From a checkpoint of a small image classifier.
Model: arch vit, activation relu, layers 12.
Training: batches of 128, held-out accuracy 30%.
Data: trained on flat shapes of many kinds, plain or patterned, on busy backdrops, 195000 training examples, 16.1 epochs.
Rows from block 2 of a small image classifier, named by matrix and row number. Rows with one number belong to one neuron. Each number is 128 + 24 x the weight over its row's rms, rounded and kept within 0 to 255. All counts start at 0. Numbers have three digits each.
After each neuron's rows are labels from the 100 images, of 14976, where the neuron reaches its highest value: "strongest on" is what is common among them; "patch colour" is the nearest of a few named colours to the mean colour under the peak. Only what is clearly more common there than usual is listed. The data: flat shapes of many kinds, plain or patterned, on busy backdrops.
# fc1: MLP up (model.blocks.2.mlp.fc1.weight, 1536x384), inputs 0-191
# fc2: MLP down (model.blocks.2.mlp.fc2.weight, 384x1536, transposed), outputs 0-191

fc1.220:107134119136082138132126072125127078187149096103128111131160171100151114129117139103100136093088095138148131133099168142106170129108101144122124137123088195134084089129115154089122150080148091126110157167155139125145138112102173169116098121089121158159108111076124121137128121107115170161153131115109115120133134170107129162121103136088130103086152147123158164138166103150092126158124142120150116130118142106142101106132117166154175130105155125133145137109124140138106150088111127149119093124134126121134109174161128140138087101133130171094134119160120147129153122145141142150
fc2.220:149119137158121089129096162129156137145133052106105147123163099143124148097151113124138123119163135148094120128075138134149122124109129129114123176085150130099152094147150116153149095162145148096129149121077141140144158119153125111126119123122108136112152100116096138116132145143113110149154140095124140127111107120140131143128135068164142122149180126153111173107088073083138132119128123125133116159145143160147162093125126095098088131124163139136156118120176121097126125140119139121106094143136125122140150140144125094099136112146169105147094121120123143119082164130126134111
strongest on: white shape; its colour: white
patch colour: white

fc1.638:117117141109121103135102124143113103127136084092136113128134108128125100122096179089121175137114104100117152138107142137119164148123100127117138144134116175127086109116170112097119133102135092132114151154149117153141146079137153162135140136116163172143139133111114151130103134168145150120135133084090143138121120183142154161135089070122092121117159128105135151142125064149104131105103129122154149143127156119133067099149097136160151110140127100138124096178130162143097119114132129138126112135130110134109123126117135158124111122131062139093146148126102125128154117159140143156
fc2.638:136139133114105134121098131132174130126125106109123125109150147167178092104133165115107118091149142138087143178109111129127136139150182115111110108098132121115176125097133114078148129144106107115120158129156169136124146140157126120129125121115114175121168120110080191107157125129097131152126130084115117153149139135135135179125147098144107096133170095143142162145116067135089171151098157144132120174127150180153130114143117130111128140109141147135122109119117121125132158068121078119109154099134191133105095150148108140180134102099154153148127124133128163141144173152107146111
strongest on: white shape; its colour: white
patch colour: white

fc1.681:112105138169099124131140113103107092146128146070123153124138150133099123119092119140123086132103140130146129131186145145158106153100113141142141104172117137109125141166144156128110136108139116180129142128142163140133138104112116140155112153113176152145107129150158106115091158095118146146118140118107143130135130137106117149107107130128136121133095111102144070136151170127108073098127095141130100093085087103125095102110153153179168155145172142164165137181103112090095135128146123166098146121131119089105137165116169132126121158171113155139134118105114172122098156135081130137
fc2.681:130153131162175121103142128165134131102149098144162124141134128065124128121114128162121147152080119106131134131123172141116134144102089129129162145160167149132118100149122145125120115161119115122106118159090095109130142079122157110145161129143122142124110098107133120128104145147195119083137138125106122148128126117128139120094168129077171146169115127162132151079132134112166100132152118156119130139187152131125095112130101142129123128146096123094136148099157160142159106156142115133150075122142155151127190115089127125066149137155124091131102116131142116114091123130171137143
strongest on: black shape; its colour: black
patch colour: black

fc1.755:082127153120109130106182130148120097136160087105121111126119086117121124130120115122168160113115106150143115123087117107120152140089129093118121127155124182116119129160150116162147114077092125153118152165154147142159113124110134128133126133134145148104132136111125141151125130159115112151126098119131147110122153169152161125114080082106164139082159130129131134171099109067104094099130116088150130098159136123120112170181130095126131109098141090154120159125140151127099115137128161085127117131155125156174133165160121112127088099170114106105139145158151108114132125127136118156
fc2.755:094121127124097135097135117166100142115113132144135165169124140115119111099104137135116113124106114118148125129093127167106166143110152096130134127139119144145092131090089142130136125141148161144122094183109109123143091118162145108164120129121143142133139147127135127144157119134155163127115126146115162133090096118122087143101158175130131098129139116126123126131149182133133123155158134120175168116161148127139118197173153151145096168105108111150080121133116141126140135136139123143133124142127147152102103115096160142132142176136132096154159130133092095147178119133124124126
strongest on: white shape; its colour: white
patch colour: white

fc1.447:129129123104101122158108139124130145154116110131128095113093080118116107130111127102139160124123107140130136078086113091117133135147122134101123150103109155104137115157163119149127127141124133092126094134160152163136105138111135159111158143145132126096179147093142119124133104154117161146130102117152146119171118135159160123093062097109099121109165131108119148159077108116164115080129129086168150113146135116149130121142131092122130129105163075139121125129144129114097125183109138097144143156129092125171138132099134154142087087133132132092150123122111126137081105164156131137
fc2.447:125143170128109165091128140120154149101115158125162171139162155143123124147118098133134103138118136159114086120125178108098101165120113130146107129149126164141105126134085157091102109157117127157151125140087167124151120161091145092182149120119133125079095107178151105126149168138140118139130157172123132127091171110147135125124157159123113096156110097141125102161165151112126096189135134118111129118141147116115112103136119157158122129105114125139139133070119119124154120072132142084135112078146132140149125110126143088096130144147172133129151140144139102115162092137101150114
strongest on: white shape; its colour: white
patch colour: white

fc1.595:129127134126121133166127099172089111131137176142123136167098143124140128090111117100098125155108119125166120160161113119124111119127154144127139106154106142156116180117125130113122142106111125133114125145098160119125134122170137141099106145132150127173120161151145145153115131095135167138113122131162146118123152121098140155137165128117134132136101154150155087137168163134116149109198102128135090107089102067087118130159133161163129154176128125140122123192123110111096125198151143141124145128134113127121129133127170097120143138143081157121103127151123130130147129124119059115
fc2.595:094156123130142136108122112129134118112119093130135143123153135096125091133129129108137131101135133138129134159145165138123157120136102103102125110146152169152132106131119144078120140109112129120135120138119156147170139121093158154137122146080164144103147072117098107123147155137130158130128129146063137131128156186141111165143131151118127106103126088121092122120151121110113108169137107131130136114135133119120118109116109186147109121102098123150143133081139135120091120111103121128118111125149136167155131170162124097114106098124081127124123101121122150120101103160116133136
strongest on: black shape; its colour: black
patch colour: black

fc1.677:072149121201111163116160158137091131110165158134146137125090091125156123156101154136090156140143128105130139121139131137113112128129111132112090102174130141150145164136153123124135135109136114106124158115144118098126136087136128119164131132112139138144116127132140112130095116104149127134111111112134122156158109092136144149074128133120160151128097090155117106130109146116134117085114067116149159127167139121147090139137119089153152126147152150143122160189108165146122092134171108122137137191162139127149137144089130162121151121170124099143158155152148134108095157124121132148
fc2.677:137098138118119151144065115126136173116144125179149119151141130184116115110151116134127150115167149120115094123141121140129095129131164144159142197113116116074127170140100157110116128178086110125162143096136160132127108165149114145137154127156138109111120127134123092117135165143125099156118156112118121140164171128135137113146123157137115154177142145152158120156096107101129119134111129143133138135080111143115125135103120140116145137144102141126142086106142125119177147154106130110141110090120098144123135110121130089138140105120125136082104101118197149098120132161088159080
strongest on: count: one
patch colour: white

fc1.87:072149150142094150119122074103130080173113092118144143122158127124159102135106107073123114105085097166106137114088127145141159128108123120102097108106117204154105132157143131117129109089137082157112106164172154140141118106104171167097131125117111127110110124100146153134104142118103148138149105109133149133150141193143148152111085140120126081088163138097117163129178148146112130117122145116169131105121135123130081126137148142169151110084160122127145144147122144134087159102127145144100103145140110146134087146126135109152094099176155166104135106162114121139163112127151118126
fc2.87:137150151174143106129109161120122148179159083106114118135165074115107122113120122131150135135157109160124126089076131142138117092143140147133132163118165134078128122130132170160131116168126120117134133121079105126170143085142119126113106126100077171117140153109113143150158139124151117147169130117128130136107127109145142168134145108148175115154169129122102178104098081086148149101129103146116110167157138159120175143128109112098109086131170152154152141150188112162134130137126131141137096153144119132142153149110105120089149117159167107116137125143118117114105158132142161136
strongest on: white shape; its colour: white
patch colour: white

fc1.602:102130120150099154079141116110107102131111069083103113126135144139156101135112143085134150100139105153174122128115118131138175118083116130124126142157098171148084127134136172104110150082117107108116129132142156144148120099096147187098069129082140140128110154084098114169115113099128153162142113134123133125107160178139098170153100151129139104068178140106124158144090090107132136153165145130164130131138124135155128131199142144156173102102182142132164164115152139132062110132145140112112096184140127152128127158124134111113089093090138147121111092172143140107154113114129105135
fc2.602:148087150118120101137110143111103134139081095110088155128127092162121141094127101098162090126159148168102157099142109132193117143086094146147119148113135129111099116150132113144108126146147156114135101096091132159130145122118117123130114118104099110120120109150109151147132153112102122155145161112154147133110121113094138153147153087164122123129151141140092141136100099107124080088136107129136129121137095130115165124133181079092118146110155122149170110165159070099101127143171154136114129134102127116107145131096156097109137142134125136167088158097147181098126132106087102120
strongest on: white shape; its colour: white
patch colour: white

fc1.483:110139125114131153134175155091159118149122107082128098109168092103126128167105101099146166126129118134127110093085136063132129120125154128130118128182131208112121127161140131137112077106128108152132148140131137167153117132115152130123120104114111140113121133101161091167156122141109149126143089107104161120126169172172168122142097103082132114090143136138112165144108120100143087099127112137135134104139143123077123146125116140178100114105140124104138157125147133151087126129147164094114123138167097170153143118159101084104094089139117095109159119150172122120158116130123126147
fc2.483:091120127115073121102117125166122111125121109135140153156109119140129113080133161097107127125114125115129131136110135165112188161089132111107138149133104131144084107105105155134126114127131144112097101176101109098113088111158152112162096111119122169178127150111100141136146149136138150130135143114155147156069075123125098164118125143134091109104127136148118137150116134149160122153143124112154181156154149129126094171175144117148118136105147125164109094145111151118155132112145111139095124117116138120089110105070170163132134181095111100160151142119099145131153111121137095109
strongest on: white shape; its colour: white
patch colour: white

fc1.22:127129120169090124142123099124105105145106112069126120122156151113119116124117118138113097125111156127151129138178168127152123130146111156105127129128107111114142158136152132105118151097151119134132167107131176126131160087099136147139116151117166140137088127151153102123123164107093129146128117095101153118159148125122107158096117147168146125115084096114158094115162153127104093118126112135110130125104070119144122105098148147154162186128176143161150117166109118077112121116135132148116150146114142085108134177123148150130115145141108162145129104102121149124093164130097147131
fc2.22:150142141170183121114147151162135136122149113150164108155137110096123118127109141148104134156101109099137140113135157142106119147112101135149163151167176127112104121123118149128118120158115125121106134147098068104111138097124141098166153117127102160131104106125120120123119132138189114101155161134116110141101134095140117106096150142107163133180111112163123135076123127114177103099143095161113138147180165125116115111136103139126137131148118144098133156120156159166170097159162103135154075132137149127118183123087117116078162144136120086130109152144160108105101107112169142138
strongest on: black shape; its colour: black
patch colour: black

fc1.443:096129129142098138132146085116110109126117115089111143131119131113116108109098125115106094121123151116135139131145188148160151145087087137113130139159140115120110141163125133135112155112147150149113155127144157128132133099091118138147105130149175148162107119161160092113093179127143153159131128094091159137118132117138126170117100175149141141116094110130158098152161173146133068124144105112118127102106087123115080114122151149185165137132173117183150130125100112077141101146161119139095162149147131070112138136125193155114160161137119153146161098111131156106098159109074121134
fc2.443:114134128176161088083139126163132132117143069141159106130126132093129114107117141131118148138071117118137143134103179144096137152107096130100180157147160140137113082129144128111118112159144110110104124156092104111114146093126166136153143118137132146130127087087124116104106146147171126088132114104091126137150120133137113123085150158068146142151135114135133158081116125129172110131162125151114148155178158109122091109129101131129109148128108132117136155097153167124152108160141088135158065127132152135126182130106114127062135122122135084118111111132124121136111118128156141137
strongest on: black shape; its colour: black
patch colour: black

fc1.525:114147123104140133100117092144087111121142152143146084210084149126153146109157135125134146171112114106160143144107117137112105138153114111132105130117113114194150159125117149126141136117105130140099108151153116103144100138157129097176135115107124128165150174095117161133093099141146152112120108150146152142108137131094152152152155143104114132111130146137117145105166121142090130138204103111142083121139169127094117131171137147127112108105141104136151101139111118127133147135112121124085120112131097126112091115125161121137153162097103135117125167147170087163164135114117076141
fc2.525:141170126103105103137104085143129113159072128091126137120151145128107109093132119068135122099136152133140175128107106162130106112116114121112151140084113131153101109104097111103095120108165133108119096139101126172148088122138154146123112124100109128136147119103181145140149083127073156122118090133113114120149106144090088156125120126106093101131142128119105183094130128143133160138128182134137091131126142106126119120162147111158075164139133112112106099104139108114096133134137103158170139110094115142109126151124137140130094128110129146155100075109110107161182084114141120125
strongest on: white shape; its colour: white
patch colour: white

fc1.127:099123103146102123138113131152109126124144095111131135151073116128102115129100148091127145102139114101113144114107133110120134128109140157125133149108108138133147137171129079089126108130148148131152158134137144104120147125112131131139154139155114125165155155135131115134108132136117131164136114072147150155177090124132108158095096078155136150115133118157149108185111123075123125112131105103156179151145144131171109116137123087126145125125118085167153117149134164130135109141157108156140151156156142097157150097095109185112160134155133136125124149131113143131104156167105140143
fc2.127:137153159135132166127089132097154159135111152127151142131183158138115106162131118117132073117163148153130107152128159091113098131151129146130138156154145124110116128120090172086106117138119114150143133114103162113135146153117122110147152108107124111076108092140157087123167160128095111144131152134108112147099168093155126121156158184154119085152126104131123106126148131137151111187101157139084128118125129144100117106096116160137146144112119184118139139077129120112159126106113131093128116097140111178140118116150117094114107096121155124135133101138163104106162105133084192102
strongest on: count: one; its colour: white
patch colour: white